Rows from block 5 of a small segmentation model, named by matrix and row number. Rows with one number belong to one neuron. Each number is 128 + 32 x the weight over its row's rms, rounded and kept within 0 to 255. All counts start at 0. Numbers have three digits each. After the name is the row's rms in percent of the matrix's.
After each neuron's rows are labels from the 100 images, of 14976, where the neuron reaches its highest value: "lies over" is the class under the peak; "top examples" is what is common among them. Only what is clearly more common there than usual is listed. The data: rendered roads seen from a driver's seat, with toy cars, trees and houses. In brackets: how many of the 100.
# fc1: MLP up (model.blocks.5.mlp.fc1.weight, 2048x512), inputs 128-255
# fc2: MLP down (model.blocks.5.mlp.fc2.weight, 512x2048, transposed), outputs 128-255

fc1.202 084:102160121180088145152156126159145138152163080054166142157100120195169175167120187172074139053040053150127144117108121083174143119182156115124119107148142132100164105201119129134081092136127112162134125124110149150088109156091120121124189123126119180127130120053069088073120156144146163116106199099099130120147126101097100111117065130109144103138112174123124047166129098139090080074145
fc2.202 101:185091116087105130130050150035134127145097123177087088096181165154172114124143149143152110108225175118165108119108171149180158088124122156132113131113121171126120177137103109134127146123106158114095108157171100131128154144220117086151100146132184099161085180184150161120032060099098103126185130153115119113177092113163145099143124103104135093096147117158131147110159182150091135165115
lies over: lamp (86)
top examples: lamp (90)

fc1.634 083:191167077141204098163083129081096144165170155124166100125162077080120172123202162146152145146104126103168106077135106150101129147128139194121079148118110114087113087120147074109199125152119157176091126128123146174120140159150141064118096167137140137106122137132087100091108098111126191130158147138144091178165115109117138104092090179191111123139103069150113072045140112139155141143095
fc2.634 103:065093074149151118110149103150152122119095102149175128175116119144116101099099137091138113110094125130113119166127149142109091161145192123122149166154100161158162177152157120188097137171167115120122139158150109159220111070095130155152084132107117141105158109111179093070154142105144151120084119147144122140155163081167120184162154097122085155114086180121102134142144145072077145128138
lies over: truck (56)
top examples: truck (85)

fc1.492 102:179147090127109136138158130119131114117097134036137124141101116155075108167182132118054104154146140112099064155152133112095120075120117101128127116168076102131121106176118089106140130125099125156144114084100134143095163109104087140192153140060098153118170094134131116154161126092124111147157178160153125133157155117134166153118138084102091141102106146147143124147125128159142123106141
fc2.492 120:131119133134118114128161144074100111103131094107091112161112138158134145146041140163109102133121097115110078120120154145116046112169124094091160129102114139129164131165082131120132130101114119127105116107115104121061202138147122129160098151100159143134091150177140100181146149093088164171156145091143136108138135142125142116155142149103088202142086130114167112126139104144050098131072
lies over: tree (33)
top examples: tree (74)

fc1.218 092:131219104194134137107115154097161191132116077115143131069167087110190202126123153131136152131098113114112126119090120115088142179161128143124112185104150076144146123128100099159178131164084182174132061128129171102118089129167127110139140107143127113154093140121099100123150111089085126069140160088136096136118118137108113087160123091147088096167164136128153097098173126104152143111123
fc2.218 107:135197109075160095087131101108193112134110134136134132164125177014170161098129119129154133129151105122165081116048147088093144131136102115114113135095120209170140146123115123252204120139119160193074102098132123182081125124083159146083128167092117126182123163185101112109106118127117075161081133106090098144156064085164142171128084117139140157150098124198156087137129131080119105113093
lies over: barrel (65)
top examples: barrel (72)

fc1.616 097:116126143137143154155169106166141164104086143108116117198138141157095088087092176168079154170118136115115116177185153152087114168127118125200115110142052146132125125157136119086110095132093089125117138097140112139130165096150103164105127113119152127078072091098140110139128194173116164087121130065121168065110198166125066154094128124136081093075105162137102191163050117219122158173119
fc2.616 116:127131116083148170142151167047123136078152107146075151186112140121113141052124125174106145164143092178086185117117117145133136165124082128149135171088160116147154127202106058063095140121159145150141191122088110168132152134088148131170143058091117131132127071126160170111112078139190098192146177130084117103188105168114109117216109130115149104115119142156054125120106121118068132127174
lies over: sky (85)
top examples: snowy verge (87)

fc1.145 095:152162104128087137111151165164168114181128101108198106109150098154122125166125138120050088143098122134206103074103126108093088094151177085132145086120121137162146134094150121142151069064112143117107050153024119145040162119088105101155150117128132151137112100028157095104098152179134115145120155139112156123132110121145078121130142132094100125179153135101154065131110117105106110130141
fc2.145 112:121137113070195116173074170116100115145111228115133142161135165112140158094133172109099088170160122106093113113163109196096134058106134134093086148137100144212113098146155086119138122096126099119112105150104132142142097096099114128085120110107136140079141161162125105122120116098127118190151056163136172104154117155114142101126159135188160130124052069124138207139122119129073150120141
lies over: lamp (61)
top examples: lamp (68)

fc1.329 111:145116123186068097128177145163167132115155163158149116119150146135125154130122124131142095103123069161138114136102118109160132092163123133149148097125137173176093127174120133139099096114134118138091118122116092113133124160141117041146149091139190183121080141109087126133162166134106089055091077030202166144152147148101143101084118127099162071115154156178108123105110111109151097104140
fc2.329 111:118116155162146151134178132174138053097144168133065192094119139181118088100137136063169100125141143182163152126126144141128096125117084098156138103142070115180080105138056159119157120113156093116139130107041145134129128101094098145113138094120180100134074141186153115134186098096142136084099149120143126148113114101126129113057114079115111133137144167147098132171086111133143065126131
lies over: truck (82)
top examples: truck (100); vehicles: two (68)

fc1.52 092:137128113138206127114092146106090093105081155158155139138189116162106084082140181125114114138168130179072102132102118164096139085135106175153168137081076174138104080080134097079084094082112129090173076083049126083088170033163124149098113119088146084071189115178095122156135069131109087126093159104147101094135181191105126122136161138093165103122118112125103120147082161117122131155094
fc2.52 109:154144091115139098104124122103129160100131106086142074150131057147197120071103073118121089157118139157081149090091099055140149139123201132180096113131135083144130136090150121153108091132139172067190078144137130108149202143151161099113125130153122107107106154087138098124119101166180085166151119169073162138193111085146099206151099137162176115118099136107112188123161123158066135125067
lies over: verge (51)
top examples: snowy verge (78)

fc1.411 091:160150131142105110138148130101108131123084169136137139141129110091143047094127152175149169119148118108160136136103169120116143131173142144082094143137138117130140144138154136093121158175141156080101165175125080123142164129209098099136130146120140165101131144172147130170149136136131096129144113137057129121146159218110058128154125107165134055122155196120147171123125183099098097033108
fc2.411 116:123106138109033166154198073133132133094087145124156139128091094156117119123120012102134144117132103124118124156054080140161124112145108101156104135141129067000148122108120138102102138187118140064108163117159108130146148127147211132132103176141110111151132094118124167114079130118153140117142062179100168101155124144127147106137132143123116198178172180103119103124137108141102111109163
lies over: sky (100)
top examples: vehicles: zero (34)

fc1.107 090:145173090171077179084157151176093209153135138060129103144141112165115092172175149132137068097106140104224152089128107115106155187127137068122140092135178120119128119108126190113092066144109104157087094076104186154042134141129114083156150152103141114210156137113112140108143144078127156136148144157142125109086126117152085111130148068113123092092084109113178099100153140180103079095119
fc2.107 103:185160134115144118140083127067198145162115116145163155063151129074084127121123133148061114156163090163104087154131102171089098119114135164137106152135106157143105108161124119169146125153129102111042128095139123124119120155112164154113168102098122126102148119130144116149122112168122119189123106149110155162165127133138146166165130148199169162119148133171076167187122104149130161159112
lies over: tree (71)
top examples: tree (95)

fc1.306 089:106135113139177087077179207216167154137156099129178199095098145091073087142103108120118093190140132206126098096169150107117146159127171151193148113126139098133115132085226064178106185075143160109076085105093155105094119099083087141104134152114134184106108129118132172204105197142143056158054106153184165089134125150113090129096111145105110168104142125153126140180129080114187150176116
fc2.306 103:119077105080112117116149135134123151140181100141172184137132117153140133116101099116161133130055121039135096136110043138162163144106116144105145151136111102154157084174119096112099180060127114103039122116128139100103088158112167175108127150119144074128113096102092175168094141103090104122194071144109140110159162135166126217170160112151104074120135135099175132115147108136114090095053
lies over: sky (98)
top examples: straight (61)

fc1.106 101:154168119145086126149214167123122111127153139181134056088178101158135145129102140119146119104131094163159108130176124114137112138118155110141213133120142113147093077119095106136084161125127115158100136111124158059127116065172103120181176121132174171158142166155110131161196127147117051128140140067171079154111095105056135073111134080135084102162192134099134118101126121126182104135145
fc2.106 109:117169102118097099196115179158108096102158111098152094158176115180167179111123107083194160171116162164097150109136194113101111180097089120120137090129143109131123093100101147138105133131072150159128175141090145072123123170174137128080168087067175149085112174150127092149098184119185122098104137125093126102146135140086149112128168148081188115180196084114092166114078117227128109156097
lies over: car (91)
top examples: car (98)

fc1.414 103:159154102162146070115120109115167157071083099118167156152146077114152088131110123145121122123137112069160132145078108140077135053128153184200146058067135149109082111056177153173187155147084158136141049130169177099078178117102104132083132118103136097161081125124157124137119082110112110106080165127135061163172098143125088148143114158179101060151121189214137143117130115103223154172147
fc2.414 126:096107138105120157134127142171102161127121133176172094125128118093158076139153154139097112124138145120164062166152114109106115130118151176128076059129155077104132145088189094124097175068153137096198164201096185172194175111117127133084110179119139103114158074098121118145138187161101128081113112174068132174113125138095129152099128144149102157104162125091164138148088146151151169086102
lies over: verge (99)
top examples: dog (84)

fc1.45 137:149131075144165133112124166106127211121101192127157173079163159082118110169127136128106172068113109117126126148164181184138205103143096129165150047151113171111143080154197127160115151075137034112130067149122116153148118122177127051191128124148207095073194137145129117104154120141121181130101128129113108137151205102121102119044060179124158121125115112140146093131119111112132173148086
fc2.45 143:146131049116166156122090177153161144128124142133128177153187082074125131147132119111132132093163108126142172160135092152196182151114093193120111126130123146122094131123102120122111147109103103166104095088162145090121120142143108139188122117101191131113110174105097108065111136111163175132127129121127111139106122141118137141160088146080154131170069125149070102130127123172139116145124
lies over: road (99)
top examples: double yellow line (100)

fc1.233 123:098158147169114137134107176119143110219100123123206140129096155104155176130127129112069134172218119187156136145136144161141165103120088120151103076148186115128146090128105096201141040120154134082137098114097111145141140140167122068155113128093137086178102082097058075135118136152149098122119152124075114162147122135135140143101118061114172152159122189185105097168181088086093105135132
fc2.233 133:155162220163128122201159115135099129092109112144093105134162166209118118120131134124092107116164105164085135112126122099197083136178136054110200137129126082149096084115132107059142078162171168103100181101148141064104173113124092174114131169159131154096174167142118052099164138097166168112079114125197130094162134132104138169108116140133104166132096126107099150113170149163186154124100
lies over: road (100)
top examples: dashed white line (100)

fc1.732 129:158127126147121077193164197115125099142121153107193099079134132174164138104185178177109100128130039123151082120116129116138126107157122110133128142080091125139067080100159136100090148073117075152137127083000137098101140117138140141124158036113138123089124153111133145145143113100076130071137122097168167131160118103133117130064101117135131104101167127165098103137120142117088105115095
fc2.732 143:187135129117080152088118154146109142111102138126123147128142213172119089137154132111141161113149164129126166156081074093161118063108129079127137089108102081081169150098108106120062086192145094136143141105167115153161164081096069118124077146156068087123106060115149104133162126161189143072134147114100142127121133086127134111141116119164109089186108068171109164092124115169115198154094
lies over: road (99)
top examples: dashed white line (60)

fc1.103 103:169179124134174111184125142159140140097125183087120134092174142127100057095125149133154115104146107120121097118090190117141109088143155171131127165164099121149086159178159198159164102198120171103042122123150132107083146121097132152122142042101150183132126219116121092121173149158063120108145105130155146178079160166147143149125133160202091141092123140151125126135149200109125104149077
fc2.103 102:132053180076132122114129107107106087208131122060177108102166164139127071112108093081102149135101122102111081095094191158080135144115122151120059128125143173171075146066161144103139105134098163142101179098155113146107097112070152154061159124137158144114073171141096155164139132155160120115161081090132112078112181087134161145114122142126118124069104153194180101140154177202122114140136
lies over: house (28)
top examples: crossing stripes (61)

fc1.527 092:159162119142161149110181144180154161149127112085113120106163149145126129155204127147112125096085116157137118125083121073130109107232215088169129102116097121160090102115120183142149138168133157166052126094137136062074141134075129126147143106108119169095136152085105115120167168140110080085077134097165129133097168120131108150131144130116118106092142113093153113092124139088121069134094
fc2.527 101:152147135159178169125134157183119170117095102098188164160186146134079133173192111120148143143129141164101159139138131133113119122164163120069112132126162138118116084138165130091120127141147098141069148134089118137124128164073061099173157109104121147136085129128081120069194131135123137107131160109083191202122113133129156126048147204165149151062115113150079121080100103098121090086127
lies over: tree (100)
top examples: tree (100)

fc1.646 098:115114144141056107117149130142134127127098089069135154105119134204149146149137176215091117076138064151094143112157092136151156092227137074132188140178127142136138115102107152087095136138123101175152115116121116071138137159099138114139149105118168184110111178133132106113160149140123152114092115062191077099111145168124126100150096106044075176122146147100083119147094165182144083087134
fc2.646 107:175097173161129179119137170104099148163163109138131159135107066194147115147192152180154121115154120118174150058134130154135075118127139120137160148166098074124108113084019108130105125088188133156116088118123163121129102149101107135105080140144101116124119152183087150105153074161148182098145163136138114158119076099142117142069123150084103168137156101126110097151108070123140146139164
lies over: road (68); truck (29)
top examples: vehicles: two (68)

fc1.580 109:140161104137166107162215178126123103178110152097140092122139137215117173076175141156147082157156114134112055137161157135087147065114105104108093132097116165162061048108173118164131156116100145114151101107074148090114126150156127081136184087115159118135119143143165154141127141141106122111154108063104120101151134143106140147055132093122130129058154135160103140147111113117110068110072
fc2.580 089:132117142148132145187195139119146119134058063124125143107028137145157141125125142192094141090131078098135063080148142106078135123121149145143098098083093120086153112145133129117123062143109116146142136077110159111087123124115201154125171101115125077113119123062048130141119114160105108109140098107076176109115088112141148117195145120131122143143183095117107096123100148109129122156171
lies over: marking (56)
top examples: solid white line (73)

fc1.213 108:120167077165137073167171148145139167100155128158170102071113122140144116057125192175115116084126096103186092178118149078129125071167176159104109122127121116162116156148146098157128180142126148140051104065160119146119114133176121094117131097106148134147141170133108129145175173165116171144102106112130109183128123095130134140128122115175165108111117162219095080112112116115168099130125
fc2.213 114:098137109181151058101126149132065093126121099164084113183111094112146151096164148144146109126127105094124072124083126087110109135107108144142195098096101095175106089156153162115084066126092164106135087090096181073127138169102107103038112105071138118143152149116132125117142140164100132110105115120124089173137095107170146112232102151122136113134126162100126112164086163184176132149139
lies over: marking (55)
top examples: tree (59)

fc1.332 124:175172060113198126111196132163148135154088102111055182073189118110091121136138142114114115147122121199112121137149144134073152132125141085126124145135181144144140065129170091211087135112137088114162075149066127109109157154094158087142165106099213162115105098154109133103132174150141160190138121145130149110133144112103127113047147146131119103090179148166139144131069126108115134145057
fc2.332 111:098134000093153113136123130090089138124109119144127154090159148066143117195154121113110135114182089233136128119147156125120205124147089107143110132132145090132151142116118112081150171100110152163104076151091157110132109164161119134192144086123218111081115142154121049142130162136119205108086083110131140109110086133117130076109119111126150169137085135081124155140118117209123114082132
lies over: marking (68)
top examples: double yellow line (100)

fc1.39 088:162138153152199079097143161135082144134090127151165123120119123158057138096156152137089139196157143167078128138122173073088135075139158192142116070127148144128136142088156125096122171134090201120110154114108110117134124182091092113089155111118141093067097148113142094175141142111140070116150213083099073077107162148085122098153112102092141139132172090122142128121124179118130130163108
fc2.39 098:090159142140095112086123039073145076064138139148186166167202188117158164132120091125101188160152141158115136173098194085100120115118161134122106114141100167066176132124109156099138181165148123120169160092149141078163095194183117119191101107155090124142125143149121128125126124099104135103161115074131140152154157101123138155092123135183176167133143205107097134124087089058108126096136
lies over: road (72)
top examples: dusk (60)

fc1.574 104:148151060085137105127168116165212127098049084050130122134174114063100103160144139137129188157130129141109142158143133129110199141114142122104160091142146153168118067149156164157165073190141158186122099124055155152085118125090156069150147103082160149128170105103148147085128160120146155096103114105184134114128141158111144108085096128122155106124137134129174166149150144103101093069074
fc2.574 105:103118026120095105166135151129123104113103139138204168115111131137100142163132125141081139131102110116114117138146163043098238160118106091136172182158125100112109128163122161122151106146121136101112079144183146146152080213092157159104147098128133117134129155127137096175119132132116140153133093071205145150098084103148131136126125125095098150110142113138103168176108135134218142167169
lies over: marking (54)
top examples: double yellow line (91)

fc1.110 102:093209131128115125112183112170122190164114104115172153126122136083105148119127144159080063179124155121213129128111163144087173118138120113154099083197156131116142117185184137096170107097137091088124093116133086140124147127101133085188135120067151098128095111104137058156140188110153136178108159138093104160175115181097098109118117117162111132135180132124097121149124111139120079160088
fc2.110 117:064148201154120130114122151062173106177139139105102146132112176136135114083089151154085127088102163123143130129153140146114113133155084131129111134138131161160133166072104104187129097128161153132131121143125085115163080052080114148100110154078100144133207055140091138108074067189123157163151158157094140017152133152128129154149084111092166149110138115124158156128179126119110209111103
lies over: house (55)
top examples: house (64)

fc1.428 099:169132131155150117174130138134139169158125132164208132081208057167157097146161116147138144081142078120106164114118121121146130165185131083133175118147115173193071090125100089054120195146129113193109087072104238104094099139157126089119151127128173105134091170157101107081134125110100141118108149110128096127109125103089096059141105162080166177143121094176120175080136110133164153134134
fc2.428 111:090111186130086166087096137143127151142142172128182125119191127157076106091081124188122123168091163112068109104093141160191124094090131140086085106120132127109147142106070147099116130085107120127114110096109092099090143147124180127103083122166078170169147158150170151097103121102103218198163075168126116135101143128220151095142148139128111154119094173128114126158143133107117170128186
lies over: car (31)
top examples: car (85)

fc1.83 098:131106144146135143103158158173182180106121126133133125106111117161108127080130210145125144134122130163108081103139120136145142146150090149167174122072132105133115124110177081100122156116106137124128165032053109064022122052117108134135159104144148144119115135169061152210135151148100126086147168092139134115074179182116079105148102103088124103076147123192149105147117143207192161187133
fc2.83 116:134112123157122081087173096182061171096135140029104108160152133123098122141159107096175151100103120170139147083116126172110116134099145087092155152112188092143144122091125120117115107108105101185111150146135080135120192106136083144158139155133157170136192097076124138093184122215143144080181117134093140122119111173171108154122168152153131092139139138114137159129168057151105176099074
lies over: sky (89)
top examples: house (81)

fc1.493 097:128074075148134126131138165150111122156128102100094128091048121113083132126146197122070106131137108138145046135150183142148112110131168083167134055141130094195093145114161111111112168050127133094131139058134129074104106164142137089195099115170117142140112161145103132179148171113079139129085147141121136125114195089130087130141099069100104158106086142217074132098165111196140113169127
fc2.493 109:137105116166097154191192126150068125095121116094148092140130133071125125131073098117144086127026119111137116123138104133144156115088171095121129139119139093107134128077104179159149108169110110159123136171173115158126121129161144162119149152194151142143084129109092123092189122171096136071206077091130175189112153128155090165110133113172132136140129173180129133137186078088121117144137
lies over: sky (100)
top examples: house (61)

fc1.706 096:123191144110178123151134138164121125181106092124113110127188157114096125116141146130147060154049142225157218042170133103162131211136153164104128116145211193122103146165196115147086105103141107099135144156123128149171122128133126129111151106092175161086191165123123062119102168138143168171148105144111140108074128169111111124118124145172128190093199056061132118106164149128084160130070
fc2.706 115:167126098134159180142139139123172090024180053162192192154139066128161164155061102129132108160136127106114098112144143121115103142137120152163181123134094154072197101092115155162133134135103171118160100134117115114156110113163163117065114137128112136110065136112125076122095113108134140089086105157172095114176109128105141145152137128135166137183124130117119133110108049140143133129104
lies over: pine (93)
top examples: pine (96)

fc1.193 093:090222109145128115160114118087075080111111111121131129120177146125091088109137184134163090122080155107209102134092169205069076138151117124126151126147132097154115100122143188086151074138067118154135129156084077135052127079122115126137130118081131126164207103096159136119207074147124160140100143090171101127115182123137122158095181141167099068160125089125122136095150116092087096102097
fc2.193 104:111156127145119159102143074125101123089162124082119151110108172192131089150147125130035054136085182088129085156163141145113162118113139177094137143086110115171114150143105190112128122056125114097106125174122045094141105098107138109132102147125128151149141139100157107140168126151143156116159122127141097141074180140169133238112121118181182119125107113155133131189124144091141102115083
lies over: car (47); house (41)
top examples: house (67)

fc1.348 100:084099077125187122095209168175187127180130114137115195125093178224070148108128251134108137125131120181135110134131156199106152098180134118163105053152173150157171079138154127195074094053116146190103042121045147126141086117037107145146121107091140139122193122068115142117099178169124110143099161120100133097115178129104118167096096076116116165117146157111063125109063128149145150168131
fc2.348 124:143126147127154106203163182118108114122153201166156154172112159181101142048101117121189112164134143120088119177103084144088172102125147157094086122119149121087185078182090130146095119094114133139109127130162198109135045169112152140188151118108172137131101133106122150145056152119080084126103102116141130127181130129128121122096148150093089066122114161166141087094061123104128055084122
lies over: sky (100)
top examples: truck (91)

fc1.611 094:139227142157099117166117151137164073144076111078193170140180155137119139171097144130088167128112101163127149067158133146160143135146130079154217074150172089140141107112117090088170094076130066110136029090092128146152222157151139143161183125113128089113095132083106126142137137087097148084080078187145144196138108132129075113109103117118162098199145184129184138162148146161088176113123
fc2.611 114:114182168102103135097098098094076129101149112144141123131113171121100097087122126187126121137103128171131104099177143113126078183164125145130093076134146197141133144201130140114129145081135105124139162143112105130159157137172153150149100130107100123123165094129141151064115124165122131083151163123102155066144102195153142171106126128173211128104125060103133161159102110095144141123084
lies over: lamp (60)
top examples: lamp (98)

fc1.49 104:149130092129168118122144118124184178137100115116161111145115065147168146136108143129142109116067140096161136147115114109078144100130153205209118098090084130127081114069196118185206095112091151153124106145137192140057146082063093133105151117105139124147132143135184118123138094113090129112108221100124090150162092134102076168077138124137072089169135129157126114160155090122201113159151
fc2.49 123:077130110122131114158125101112132169140117068134121116110110111092181071118136162149190082118134193154156113167151115129126126153154141154135071142120183077142117124102132140148115118098130139168143158205154232141141123117040139164146167162091140109137141118167166125061138133136079155101121120187149074131104108127124123214121116133115051137151132137151117128150143134144169152083095
lies over: verge (99)
top examples: dog (96)

fc1.274 108:120171159147131129099198141161178120147085112161190119101123162145094163094094166136016103158113131092072122159134113068126136132137158162169195131136146107115132068149158119088130121152127167148100070145145130140129102135115117138140185118101130083080105124094171114145122174113090111134117105124200155125120154165095108112143062134119154130105194194113155142156107167152182148174132
fc2.274 128:126167161162136169128155081193176130090140102191158178127150176114114138141101132091147154131053169088077153123128109098149116187179162134095224071156137097157113064063140170104127117084157155101171197155150154065098111134095125101092175111146176134078070096106138127120146154142126108129098039081149153113066158107127139101112123151108141134169159169137146119140078195156119155072130
lies over: sky (99)
top examples: pine (100)

fc1.178 091:118175056129155104123156137141135134155124098092080121113127129142051126142115130131126108136104119155125125106135154160158083165138176130129135187106107091192121122122152126107143095106102146155108157082088087119108076084133039135164131103119180173086128101089116155129147141095097085116126142083143166142092144135104034114087153145121116107149121143134140128094079165111121076097150
fc2.178 114:099133165123129220089150134125115150073134099167121115141112130199084103108183143099113151156117147093156152126161173148107110151153122138128129129171135106045140134160203125115069165115135174150125171136163130187105120148083141140124150148151081103120155071102064155089148137149162144134101146170132137148094192112057162100165166129075158140134126162101172121115126150176093163109194
lies over: house (95)
top examples: house (97)

fc1.384 094:093109108137103133123167128178131147068090138132143140142120125185148102122126168159135123154124102180112150132173148124057155123145098093231140098113093172189155116138141109105122107130109121141130174100119123146109125118135118159081134124104154083117132148164099111177147177127145109124082139143130132117116148145099045101152109151131076111056135136163054154117107096205162168188111
fc2.384 110:110163108123151122178119118140118087142119141173191146147148120100093133112159114131127148158097117106114128125128138129122194158098114122097118120146127078128111129135131089193090170116144145115129176164091124109097175165166127122117133116103063135082139176191186098089137126086128115156130126171068085149133145199148177110169093094134174105149174103110087144115103194141145120092084
lies over: tree (46)
top examples: tree (65)

fc1.333 095:118127133144159126110130165111147227185110149134124080132174090192143120137128122134181169116110126157129109151040122074105128121146106114203102146134120124153143070061089159140097159169116133183077127062125184124074101152147122155145174100142130109140151169134085110127136093119080108087110146098175089125059196102133051079126161115084038125114126114098154145052133142111114052166118
fc2.333 117:147119125133161140121144143100162099131143108103149165116142155124153198131119096112193135150110081118135070079132089200143077116131110121074127107153130192079107114173141153129170109123125128180052173124155121135113150201106094104094101156135124125155062176092071143112108143099099098185133164128074144124161086121099160110149097133108099161114099136127120069091068056105098102101155
lies over: barrel (75)
top examples: barrel (95)

fc1.731 089:079112145128103079094146139176079214085122167138118074192150127138043141132135108127163146141129127187124145137102145111126169180122149146144137169095118124147122115144147135112097069130114144179099104117080144101159161087102162108169141121112166178116168146155166143160151173092116041079058160083155107126122131149109135157118115107063150096062121137064104138132114109094110090091121
fc2.731 112:160116077147136149138153105107195149119138074142102124086133117093136101153136137082131108118105170116147114129149161121170141116103181141100157151101118062147116175155165171162164117116159105119141129116119150101095089175127116091137119106154158142092117111102152134106158104092121133085162119129164127141083121004194137163141113159182097074143120114153115090115194119158157179138131
lies over: truck (50)
top examples: truck (97)

fc1.241 096:146207102124109182162139113152080105136087160071126103133109075138106127144155152131144117125109136138157111106158122112061128078162164098122154103098125107101146136127148160096158081111115121085144160156080160163091218153139119129174113103084170098112106138163142095150202136138129166165164179128063102131132137101130118101065133136140139083131149098189131066121117121192137116139116
fc2.241 109:096092142180069168135117118130232092117101127116124133126110097083117068167165131170146152077160099161149084121100105157065122102094103114115129094108136091124142171080144124105132171085101129098149046148098132117098152101215154138131094136176150076134147071083111148123109084135092109116124183126143137113135181140162181080122169066129169103124162113131104157146126129183175185108131
lies over: house (79)
top examples: house (84)

fc1.617 142:139184085127164118107124160117162161139090142097095153126132141107111043147146142113115143093100118171102145128206148112092184157145113069146155148141171184145152091085179151145086056118126070172132097108112135140124094103113151124164188118072201116092156146189111135116152134184118154193107127124143111110103179110140125132076114167093121147122125127173160137137124100136111090153063
fc2.617 144:167150010103120157109050148091102110114127147137129183147230174091121104111134102091132126100106107197149196135109126156184118099157150129144149123159146103101205149105114081123104143133120114117128106130131085160169126100171035109166136095107153197116137122117138065121117183092164164130131110161162120097123136126131154083144084106090135171180094119163101169172130130152119151131195
lies over: marking (41)
top examples: double yellow line (100)

fc1.316 121:123165128106095110158168145159170163117128122122113137093087202127065127145133135151103120139049080167122148133179175092083138136152157077089172112151176129127114131099158125126180141112099134047143162107115114120144108120050080138134177080112174122095143136132108130159167140162150092108098112093134109115126128166088124140125131108175101126116125132064086107159097174179171076179114
fc2.316 136:101124103169121186151103149143135169178102159123094132117123146127154103106142121110134116084082167118162122114136145106129094134112149172132000110118119082111144143096131084048125127151092118139123130095147083211112121117177106109169164091131146106111126079139118078174099113134124133085182133112108141150099144137129151115150111106113078164097138114152109162140107058096095132125101
lies over: road (100)
top examples: crossing stripes (100); vehicles: zero (31)